From a checkpoint of a small audio frame classifier.
Model: waveform 16khz input, norm layernorm.
Rows from block 5 of a small audio frame classifier, named by matrix and row number. Rows with one number within an expert belong to one neuron, the router's apart. Each number is 200 + 40 x the weight over its row's rms, rounded and kept within 0 to 999. All counts start at 0.
Before each expert's rows are labels from the 100 clips, of 14976, where the router gives the expert most weight on average: "top examples" is what is common among them. Only what is clearly more common there than usual is listed. The data: babble in 24 made-up languages, each with its own sounds, syllables and stress or tones, from a formant synthesiser. In brackets: how many of the 100.
# router: router (model.blocks.5.mlp.router.weight, 8x192, trained with AdamW), inputs 96-191
# up: expert up (model.blocks.5.mlp.up, 8x192x192), inputs 96-191
# down: expert down (model.blocks.5.mlp.down, 8x192x192, transposed), outputs 96-191

# expert 2
top examples: prosody: stress on first syllables (64); /ɑ̃/ (62); /ts/ (49); /h/ (42)
router.2,188,250,179,210,222,182,182,183,117,219,175,189,156,195,215,158,200,255,176,203,187,246,220,226,199,162,261,191,247,285,195,206,238,145,214,252,164,209,175,200,215,136,239,213,228,148,174,265,206,212,185,131,198,217,116,215,237,152,176,229,175,114,198,186,265,134,218,210,165,262,185,155,236,157,192,224,313,149,218,257,178,120,248,212,156,181,241,198,243,182,234,206,178,239,197,225
up.3,161,219,171,200,251,195,257,134,222,239,167,191,130,257,254,204,172,228,190,212,237,201,133,170,194,255,162,189,157,254,224,200,233,178,168,138,206,168,312,266,162,177,197,195,251,220,162,148,164,193,183,177,179,200,174,219,247,178,206,235,190,122,185,228,222,187,206,216,189,293,152,222,245,169,276,180,168,179,194,229,261,201,249,228,141,244,217,180,236,240,212,237,246,150,243,133
down.3,268,194,208,151,185,217,160,215,208,157,278,208,222,170,244,232,245,198,226,113,191,247,237,232,202,186,226,231,218,228,133,162,231,123,199,234,178,121,199,175,121,205,245,165,145,253,143,255,218,176,198,222,229,139,204,263,239,200,236,127,273,229,205,270,122,178,218,161,139,201,234,199,164,168,170,163,184,243,220,243,150,223,190,247,196,225,116,152,176,177,168,136,231,205,162,242
up.4,215,251,191,135,174,238,257,199,210,181,215,162,180,247,204,108,214,190,220,222,272,247,89,160,252,141,211,258,180,234,177,166,161,155,215,206,210,184,222,242,267,130,269,193,204,185,209,175,204,202,241,170,272,273,161,228,214,257,196,236,146,219,153,157,164,158,228,177,189,213,211,235,186,174,260,182,202,178,159,215,182,223,201,230,280,168,204,171,202,199,146,169,187,188,257,237
down.4,176,191,237,157,170,204,173,218,178,238,273,171,239,158,276,208,171,219,269,258,166,126,170,218,210,232,126,155,215,187,225,157,196,205,278,159,214,184,251,286,179,209,187,165,226,235,229,193,157,195,190,202,220,181,234,188,232,138,202,179,243,215,246,242,147,184,227,163,216,200,114,156,176,154,114,196,216,212,103,207,200,236,248,234,201,265,255,179,185,212,212,136,167,255,163,196
up.5,146,156,152,237,160,214,247,259,258,209,120,202,226,154,238,213,253,263,134,186,283,181,231,247,251,185,206,216,281,194,154,233,234,142,182,237,203,263,259,274,206,173,218,274,259,172,217,170,245,201,230,171,180,241,261,263,192,157,220,250,224,163,146,243,176,211,209,209,263,153,203,266,194,128,197,145,186,231,162,194,243,154,171,194,181,190,199,144,273,231,144,204,211,283,270,245
down.5,226,233,198,230,221,211,136,174,322,237,232,179,156,214,198,224,143,249,227,174,167,218,240,217,137,168,199,235,201,265,220,203,185,228,225,225,156,202,196,248,245,203,176,177,184,225,205,112,210,229,214,163,196,154,184,249,233,179,174,183,218,216,216,188,173,143,225,133,191,192,235,248,213,238,201,274,150,201,203,201,205,214,185,254,256,177,162,168,206,134,225,195,152,171,164,203

# expert 4
top examples: /ç/ (77); /θ/ (51); /aʊ/ (48); /a/ (37)
router.4,240,224,189,268,102,194,144,215,232,120,197,250,234,185,278,206,233,184,231,166,204,219,234,269,176,207,248,144,131,70,224,196,210,212,130,162,183,165,201,241,182,177,145,242,160,202,261,182,207,146,171,222,189,163,172,212,217,219,250,243,279,209,221,265,189,217,242,256,214,225,218,198,186,262,202,157,198,250,205,207,273,208,201,156,227,180,214,145,219,189,241,263,221,184,175,253
up.3,168,167,255,208,187,236,179,202,156,218,139,213,191,193,211,210,148,213,212,220,275,271,178,197,183,216,154,174,212,223,213,240,175,237,170,225,257,231,156,288,242,164,225,183,204,156,144,233,220,247,212,213,142,244,243,134,197,203,218,216,227,275,270,221,236,175,195,209,183,170,211,199,190,235,206,236,208,180,244,160,218,199,170,172,169,133,194,259,172,245,114,215,118,183,224,189
down.3,216,213,210,130,244,218,227,211,192,179,236,126,202,226,225,117,217,240,213,192,192,234,176,135,215,197,154,214,196,228,183,182,211,209,146,218,177,238,218,192,218,154,101,209,116,169,208,188,188,131,198,149,285,221,221,208,233,219,341,242,242,156,250,220,205,282,149,164,195,184,216,237,93,215,195,166,184,172,197,221,187,224,206,246,136,264,127,194,234,170,192,216,121,245,99,159
up.4,197,231,230,216,213,264,137,258,210,174,246,160,247,168,149,257,171,261,211,172,189,172,203,227,159,116,212,200,277,167,178,240,208,139,169,234,231,193,179,226,278,224,172,174,163,197,225,259,246,135,123,159,276,217,153,220,192,236,212,197,198,227,173,225,146,245,197,185,164,204,177,212,235,252,189,211,233,189,192,161,190,246,189,214,216,142,111,238,138,184,184,214,281,268,160,254
down.4,221,162,202,203,160,204,260,198,182,163,247,194,215,216,178,169,178,183,255,250,253,226,186,70,268,137,158,221,190,209,274,227,250,241,176,192,156,181,263,201,191,248,192,102,221,165,263,166,122,243,183,156,122,297,180,149,195,163,225,156,257,174,226,175,218,233,224,285,182,250,187,228,205,227,178,225,207,174,217,217,174,219,260,185,232,193,253,197,209,225,247,179,240,206,176,167
up.5,150,245,155,143,182,210,285,172,261,194,135,207,228,304,233,204,142,170,195,160,227,253,149,229,242,211,224,255,284,121,278,159,172,282,201,198,211,249,156,148,242,211,231,155,195,205,166,270,196,188,176,165,244,269,265,205,212,191,260,270,236,189,169,192,212,264,236,183,261,205,228,176,232,241,172,199,192,178,239,287,198,267,165,278,160,216,181,198,168,169,200,188,169,229,186,139
down.5,185,192,221,253,198,185,219,147,232,213,235,199,197,163,168,268,192,178,180,185,242,93,171,186,225,179,181,210,196,157,201,227,234,216,226,226,198,135,130,171,222,217,252,189,165,136,133,234,140,137,285,162,170,260,211,231,203,237,157,198,227,144,182,178,217,94,229,180,158,130,132,139,179,268,222,250,149,114,255,197,189,184,196,205,282,169,268,100,274,261,199,208,194,170,157,282

# expert 7
top examples: /æ/ (92); /tʃ/ (85); /ɛ̃/ (61); /g/ (60)
router.7,217,99,240,210,198,194,241,122,219,215,106,256,233,221,245,159,266,208,219,221,182,223,203,131,182,168,146,189,270,145,243,223,120,209,193,261,187,187,204,291,231,138,176,178,253,165,263,243,162,189,273,195,138,177,185,196,222,127,202,214,223,236,239,156,181,136,232,186,209,234,223,254,238,246,120,224,193,177,165,173,126,203,133,228,162,228,136,253,194,172,140,190,230,271,231,192
up.3,197,220,180,157,220,170,215,163,238,229,162,212,181,272,250,100,292,255,275,220,238,142,148,209,129,170,226,191,288,206,238,198,208,184,292,236,199,215,162,154,222,169,114,212,224,175,235,282,161,254,171,198,197,184,220,184,257,177,234,307,238,220,193,209,202,177,247,195,310,108,200,214,199,183,229,160,228,159,184,196,223,181,176,144,203,259,257,160,197,193,205,199,207,236,260,215
down.3,213,212,127,173,198,191,233,149,201,130,224,191,138,138,218,262,262,220,215,100,198,207,184,200,256,287,263,209,126,197,229,263,151,211,217,238,226,154,233,137,251,198,237,195,223,227,144,169,216,190,224,147,233,150,184,239,221,208,248,124,241,197,182,168,202,259,134,127,136,232,233,203,258,210,207,228,244,173,207,222,175,210,195,216,227,164,222,172,176,236,183,234,178,194,141,120
up.4,80,155,193,236,182,247,245,203,213,123,230,167,200,198,178,184,255,140,266,188,160,159,147,255,229,192,211,228,91,134,235,210,148,226,210,190,232,239,184,216,196,272,195,224,173,256,144,218,180,258,169,226,145,227,232,221,235,172,172,250,296,216,174,209,86,189,155,215,225,226,232,239,177,194,182,159,228,242,214,194,151,189,141,258,222,196,175,230,213,161,201,194,185,176,210,233
down.4,270,228,188,205,164,127,208,234,205,165,178,168,238,213,199,215,175,262,175,190,142,176,223,147,149,124,182,168,177,273,170,116,231,188,208,271,187,155,308,125,171,196,244,270,154,192,168,226,230,161,175,169,226,175,150,194,218,175,215,220,239,232,177,179,254,250,184,250,259,221,224,231,273,249,194,207,210,147,183,139,250,200,182,177,225,125,146,212,171,284,176,258,215,248,190,176
up.5,203,148,162,175,229,278,262,192,183,162,184,160,210,195,196,147,271,192,281,170,248,136,206,168,233,195,155,153,181,189,243,207,234,194,163,168,121,204,200,124,164,166,220,253,170,196,185,197,170,189,163,222,197,203,137,124,243,177,212,194,223,192,176,187,225,133,176,200,140,137,253,207,194,173,232,222,95,210,172,204,172,178,216,227,282,240,211,208,196,189,220,253,157,152,235,201
down.5,228,179,206,147,187,185,270,236,228,190,206,207,252,202,303,208,183,173,223,186,196,163,176,166,190,277,189,170,242,193,162,200,162,225,249,212,155,230,195,215,186,178,221,260,232,202,261,185,234,140,132,186,236,196,253,228,238,187,170,228,209,170,247,170,229,173,253,215,267,249,47,228,279,206,218,119,231,212,145,199,167,251,182,143,217,203,176,147,189,233,155,133,170,196,176,160

# expert 1
top examples: /ç/ (55); /ɔɪ/ (49); /y/ (48); /e/ (41)
router.1,230,187,178,221,200,167,220,246,247,156,224,193,163,222,217,226,215,160,205,205,180,285,195,276,243,145,187,158,250,173,144,263,204,179,153,251,245,225,232,125,236,124,243,174,233,163,185,215,219,198,199,212,218,103,197,202,91,192,237,188,136,193,225,215,172,166,253,168,185,203,241,197,284,181,201,229,170,196,200,124,252,156,278,167,182,139,212,112,130,230,182,223,233,149,178,190
up.3,156,203,233,189,222,216,250,226,255,241,214,169,223,214,222,238,260,196,201,275,210,223,259,214,203,243,206,165,252,108,307,200,221,193,210,245,212,157,257,162,219,237,245,213,155,194,174,207,237,162,170,122,230,209,239,184,207,274,250,196,189,144,173,200,207,155,189,97,240,203,188,172,182,214,134,158,119,224,165,167,186,225,257,150,175,198,209,209,204,168,165,175,182,157,217,157
down.3,162,226,283,247,221,227,126,227,220,154,257,188,164,196,183,197,153,169,185,145,175,183,208,172,166,214,214,282,185,245,242,156,250,204,136,156,184,215,167,260,169,189,243,210,173,231,209,106,156,268,222,177,223,269,216,212,167,161,191,128,144,196,194,250,284,182,173,180,197,241,139,194,128,225,249,264,260,217,221,238,220,197,175,218,201,262,293,260,182,153,196,224,227,237,250,301
up.4,165,224,143,150,177,175,226,209,172,231,188,194,175,201,174,241,190,208,247,255,176,178,197,244,187,214,183,247,235,216,201,189,268,208,138,280,198,188,240,174,210,196,198,199,209,215,249,174,189,159,206,327,156,232,274,224,177,171,233,173,154,158,160,116,186,189,172,98,228,241,185,230,152,267,240,216,253,283,189,164,211,205,220,186,216,183,175,193,225,248,302,245,178,138,151,214
down.4,144,191,78,138,240,191,225,185,237,194,218,200,189,222,202,231,180,207,153,184,228,270,138,219,185,233,173,179,155,176,210,198,248,155,237,289,180,215,224,203,234,197,152,121,171,159,179,204,168,285,236,141,236,214,160,177,235,245,259,256,241,205,222,161,240,217,186,219,208,198,227,198,214,193,142,231,187,156,131,204,207,121,222,209,204,163,146,199,223,233,161,197,220,214,198,331
up.5,211,198,155,139,216,223,212,226,231,131,214,182,199,189,279,126,231,259,226,176,230,163,146,225,167,172,133,184,80,193,211,162,246,264,291,234,230,243,173,155,144,163,185,152,224,215,123,144,175,211,197,255,241,185,248,187,212,166,181,173,194,219,203,291,179,210,175,184,221,179,124,244,213,181,220,243,250,176,142,222,189,219,194,255,191,286,150,221,313,137,239,208,213,201,271,235
down.5,190,225,287,145,218,164,231,205,231,192,150,161,220,171,160,220,206,229,151,182,185,145,220,147,199,259,194,146,180,159,221,157,129,169,231,125,205,244,251,131,238,264,228,228,247,204,223,275,222,159,196,203,205,211,205,212,141,136,163,203,169,210,162,169,236,194,207,234,141,154,178,266,189,241,173,184,253,230,262,205,184,187,222,194,248,185,265,180,123,149,200,161,182,142,222,218

# expert 5
top examples: reverberation (100); muffled (low-pass) (42)
router.5,131,203,232,189,238,164,195,188,172,197,218,165,262,269,130,176,126,225,270,199,234,208,263,185,267,214,236,288,266,246,199,227,170,212,200,276,155,143,200,149,143,240,194,247,251,216,211,153,265,226,114,212,152,264,204,202,182,159,226,198,135,169,160,176,291,210,176,189,197,166,183,246,153,167,230,204,159,256,135,192,197,274,268,204,186,169,213,199,259,188,221,156,131,250,331,212
up.3,180,171,203,158,186,178,213,193,222,247,214,258,131,161,221,213,172,222,158,148,219,192,173,168,246,192,221,235,184,300,186,246,179,186,239,203,255,223,251,164,200,170,116,109,182,179,200,187,158,202,126,228,178,197,226,202,198,184,196,249,197,245,150,217,182,203,208,187,183,165,228,302,259,212,316,189,269,257,293,174,161,173,240,182,264,166,114,208,233,162,169,246,197,204,267,232
down.3,258,264,236,215,210,201,197,173,78,119,210,192,284,256,147,238,210,139,211,237,202,151,254,208,212,162,149,172,161,169,136,264,163,162,200,190,222,218,123,211,208,239,213,237,221,239,239,168,241,231,217,222,144,250,221,230,213,200,288,196,164,144,154,262,185,192,158,243,286,159,264,250,213,121,181,182,169,186,171,259,202,179,211,180,230,234,179,183,152,212,201,246,216,184,266,206
up.4,168,156,215,147,173,234,208,218,232,209,235,161,263,202,183,173,197,258,217,276,252,184,191,159,172,228,191,190,181,175,180,216,185,152,200,200,137,220,279,206,209,146,200,300,203,211,142,134,205,230,174,153,161,125,154,147,155,177,212,220,160,240,183,237,253,289,217,251,208,226,206,227,193,206,206,244,231,175,153,173,207,148,206,262,188,138,180,259,204,215,240,251,241,114,188,186
down.4,157,233,173,204,184,174,215,169,224,157,227,245,100,252,161,181,154,240,235,93,218,224,155,244,188,179,202,184,176,245,222,218,179,141,160,157,255,234,227,197,231,177,235,196,195,206,216,168,317,206,243,226,204,170,194,192,170,245,193,262,261,125,196,159,103,200,196,243,138,192,179,248,187,174,207,248,194,144,205,245,225,139,229,234,222,156,248,105,192,252,170,241,181,186,167,255
up.5,152,128,203,187,246,200,155,243,174,158,211,216,169,239,245,200,211,232,200,261,241,167,199,254,154,135,296,274,293,246,177,155,239,204,193,258,187,207,189,213,160,126,201,245,208,150,246,200,202,175,232,237,177,170,181,248,307,234,188,208,111,206,172,222,206,194,225,219,182,169,193,243,150,169,167,190,158,232,200,199,122,127,187,189,199,283,181,211,203,216,214,187,199,225,178,179
down.5,280,175,176,117,217,90,253,140,269,150,148,212,217,173,218,207,195,159,187,210,171,214,254,132,152,241,127,162,164,205,262,210,161,186,265,137,221,198,185,191,271,155,203,200,123,155,168,201,134,200,160,168,193,193,263,223,184,229,239,147,264,179,197,193,222,254,230,197,242,181,217,207,179,166,178,244,186,219,193,177,236,236,226,197,157,210,323,266,233,125,205,174,164,151,181,183

# expert 3
top examples: /ɛ̃/ (42); /ɛ/ (40); /g/ (32)
router.3,239,228,230,192,247,185,187,252,135,238,276,227,272,246,158,228,136,208,217,230,242,224,159,154,230,219,195,181,251,228,220,215,224,169,209,239,224,205,117,236,166,185,221,188,190,250,146,227,193,156,168,181,234,160,136,155,180,192,266,140,183,137,204,250,214,234,180,201,204,176,149,170,204,134,207,245,216,104,256,248,255,163,213,134,202,168,237,254,170,253,197,233,215,184,219,165
up.3,252,234,187,202,259,210,165,183,236,198,258,287,106,248,230,189,223,213,184,175,171,180,193,258,158,224,217,267,140,213,219,175,188,247,215,187,246,228,170,94,177,224,284,178,184,218,177,214,213,157,241,187,249,196,136,199,176,194,169,201,256,196,261,192,172,190,242,277,163,187,200,255,210,224,226,306,254,211,169,97,230,189,198,175,171,168,86,133,196,115,170,250,198,201,136,234
down.3,180,233,244,236,240,257,159,162,236,185,167,298,244,166,231,205,241,167,205,123,185,188,155,212,188,158,219,207,159,183,150,200,272,105,160,206,193,174,219,186,120,214,235,202,181,243,195,239,169,155,210,191,261,186,180,203,221,167,184,158,242,186,78,219,141,220,235,209,263,255,199,189,196,244,203,259,163,192,185,164,186,221,157,201,178,213,231,227,256,217,215,226,212,146,222,206
up.4,182,250,206,183,192,175,226,225,254,182,215,224,156,193,177,209,185,152,235,166,193,239,219,221,177,208,214,144,182,174,214,175,167,268,141,173,202,185,224,163,248,207,298,231,236,158,168,188,288,115,139,167,240,218,274,175,165,175,151,303,303,238,206,205,224,163,167,189,170,215,267,182,175,186,162,235,228,265,231,199,179,123,258,211,214,137,141,204,272,267,193,171,179,217,144,199
down.4,253,315,189,184,224,198,160,198,209,268,191,221,268,169,248,151,139,280,211,219,236,193,169,138,185,112,177,182,207,147,172,179,181,145,183,187,139,227,227,253,171,192,274,194,236,236,244,216,249,209,267,205,251,200,167,160,133,203,241,218,261,177,154,251,249,255,129,216,175,210,127,145,252,192,185,103,240,165,150,177,178,175,188,197,210,280,240,167,245,194,211,211,199,171,197,219
up.5,179,152,277,156,204,191,214,232,144,201,220,222,150,217,212,174,214,172,154,185,191,189,178,214,242,274,107,196,206,238,224,145,198,271,196,219,219,148,192,160,203,190,107,210,272,198,183,210,257,176,279,159,195,244,205,155,156,188,216,235,143,241,205,155,236,244,133,207,247,270,191,169,207,151,192,196,205,205,232,96,260,174,235,222,211,198,199,277,216,300,204,218,226,184,209,183
down.5,153,228,220,160,235,182,182,219,234,200,252,190,196,146,249,227,180,233,183,183,232,199,243,209,208,159,237,220,233,202,210,203,189,208,161,222,192,179,250,149,219,163,206,199,174,189,147,302,212,207,147,190,209,165,205,212,189,273,207,254,162,200,142,220,230,196,213,217,199,173,250,145,192,226,191,259,253,242,175,198,196,209,195,321,269,276,138,151,196,189,174,205,197,231,159,260

# expert 0
top examples: /ə/ (45); /ɹ/ (39); mains hum (35); /ø/ (33)
router.0,222,178,237,175,240,226,258,193,125,235,188,159,163,238,210,128,246,161,125,234,194,214,228,159,228,206,247,156,160,224,157,195,138,235,187,214,196,291,196,204,173,237,198,195,212,271,175,158,201,133,244,230,182,183,196,187,225,205,157,217,166,217,242,195,142,228,215,250,265,244,171,227,194,208,173,180,223,162,164,233,178,165,219,250,103,251,118,205,251,134,153,121,208,239,236,181
up.3,145,233,179,163,200,209,121,117,132,248,273,172,204,201,226,178,275,153,179,148,197,249,181,179,243,162,207,135,209,200,220,210,203,183,229,241,315,242,244,212,217,263,226,235,265,204,218,210,195,182,222,163,210,207,129,230,183,215,173,193,239,200,171,242,174,209,220,234,223,202,235,222,151,196,171,238,214,172,193,190,227,214,225,219,226,247,247,253,187,148,153,167,139,180,235,249
down.3,199,157,238,126,226,163,251,155,204,180,216,200,180,194,135,199,135,243,158,214,259,243,209,175,206,171,178,238,214,309,150,167,263,245,149,198,181,180,225,235,198,122,200,234,259,201,220,194,142,215,210,201,211,219,213,233,155,148,185,313,155,125,224,200,173,188,258,162,164,193,178,228,241,239,197,139,207,179,238,113,264,190,191,181,177,215,208,197,181,259,233,242,187,151,263,169
up.4,144,150,194,160,169,221,236,193,243,218,143,203,242,156,244,218,181,193,296,274,229,128,182,201,221,190,146,159,203,199,178,178,121,140,241,222,212,283,293,170,232,172,210,177,159,164,163,207,164,177,179,160,224,183,254,212,146,189,255,210,273,125,162,258,147,225,216,170,220,178,283,261,192,194,200,147,200,253,229,143,139,184,179,197,260,160,189,143,243,167,262,170,282,219,144,181
down.4,161,170,198,180,311,156,198,262,259,200,225,224,177,250,236,217,249,200,227,185,192,231,215,228,102,138,213,199,200,221,195,221,264,145,133,219,166,182,188,163,173,145,167,216,205,178,203,186,195,231,282,215,241,201,188,208,269,169,134,228,222,185,212,141,248,192,236,192,191,205,190,183,212,253,176,232,174,224,161,142,222,135,143,229,232,235,201,247,120,210,199,216,228,194,201,320
up.5,230,167,186,135,194,205,178,200,189,241,138,277,230,185,188,141,198,270,214,179,156,139,243,239,210,238,206,277,165,227,194,199,141,236,198,149,243,205,190,221,165,211,199,152,186,243,198,248,219,225,240,164,123,225,224,208,130,177,247,138,298,215,201,254,237,260,196,225,193,251,201,178,230,227,195,146,249,223,147,238,213,211,173,236,199,252,202,165,193,120,201,238,134,160,227,270
down.5,163,255,165,218,237,191,195,206,232,108,160,193,267,161,193,190,188,261,184,297,136,205,189,175,207,127,182,191,140,223,228,223,185,157,240,250,267,182,161,191,240,227,214,199,309,226,206,197,219,138,176,160,186,232,297,121,298,226,200,209,209,142,179,154,218,189,206,224,223,228,219,211,200,187,193,189,207,200,204,162,172,91,229,169,195,212,154,209,182,166,223,198,268,121,228,222

# expert 6
top examples: /ɔ̃/ (67); /s/ (32)
router.6,201,275,178,234,208,216,181,137,201,222,176,151,216,202,209,286,208,179,226,133,98,157,218,213,222,101,155,202,178,222,156,205,228,230,209,129,196,248,161,167,181,258,214,208,171,256,118,239,265,163,183,236,274,222,157,159,257,207,209,282,169,217,193,152,156,274,220,183,180,150,250,244,194,217,247,176,194,228,204,181,218,263,253,196,152,249,254,144,133,220,253,199,190,180,142,190
up.3,222,220,246,76,158,246,185,223,208,192,255,230,248,236,194,225,278,214,239,272,146,195,232,250,244,176,203,162,207,209,162,178,209,247,234,256,163,173,162,256,212,195,222,270,216,168,165,215,165,193,123,321,123,225,223,174,208,186,149,137,176,207,152,157,216,209,149,184,242,140,221,282,200,239,232,202,210,205,248,165,233,156,171,179,150,213,164,222,183,163,183,126,212,205,217,148
down.3,177,134,164,184,193,110,175,169,119,150,197,238,185,156,204,220,178,157,212,131,197,223,199,198,115,232,264,233,150,225,208,210,203,139,177,298,237,224,170,152,232,184,160,172,216,203,236,221,272,136,236,154,190,186,194,173,235,169,232,177,234,281,221,197,166,163,267,278,235,131,182,178,264,177,227,182,204,235,104,240,140,180,203,125,223,207,191,194,197,154,216,230,230,206,168,221
up.4,215,188,232,219,238,178,153,205,160,204,286,246,108,242,184,187,179,252,159,208,139,161,121,174,168,206,209,187,203,173,219,182,152,200,169,161,160,288,229,102,236,194,230,177,211,231,98,198,213,158,181,169,242,178,163,213,163,229,182,127,218,233,275,169,164,222,218,148,285,202,207,155,159,265,252,278,238,187,225,224,207,166,233,220,201,233,205,214,241,257,221,178,165,257,237,173
down.4,269,247,215,229,252,103,180,174,146,191,148,205,160,143,199,244,220,229,250,123,226,117,226,230,119,259,234,217,238,205,219,230,235,255,240,176,264,164,222,284,193,167,218,171,167,144,210,165,142,156,219,200,196,190,171,152,131,242,156,230,204,260,176,177,170,157,178,133,153,220,163,218,190,150,237,210,242,200,126,233,264,290,195,232,248,172,136,208,232,143,265,194,205,201,222,234
up.5,211,233,166,219,209,184,189,201,152,149,176,165,235,204,171,180,128,214,167,232,144,165,155,232,136,225,188,235,263,189,131,192,159,192,186,184,210,180,255,145,194,227,246,155,233,155,237,167,254,140,221,183,186,250,225,101,250,237,194,230,191,145,189,132,242,207,217,172,202,220,192,260,254,214,112,243,240,237,164,178,265,245,151,241,210,250,219,255,104,220,237,220,262,297,196,188
down.5,212,186,225,187,267,201,167,170,165,272,234,217,284,203,208,210,143,216,224,252,197,239,255,186,214,194,155,235,238,269,158,186,175,217,163,205,208,222,198,242,185,165,202,235,179,212,116,170,202,238,215,205,269,247,210,217,169,120,129,213,216,117,250,209,160,199,239,153,162,218,177,226,220,243,180,130,167,121,242,227,235,144,194,195,143,296,177,162,225,187,243,276,218,166,124,152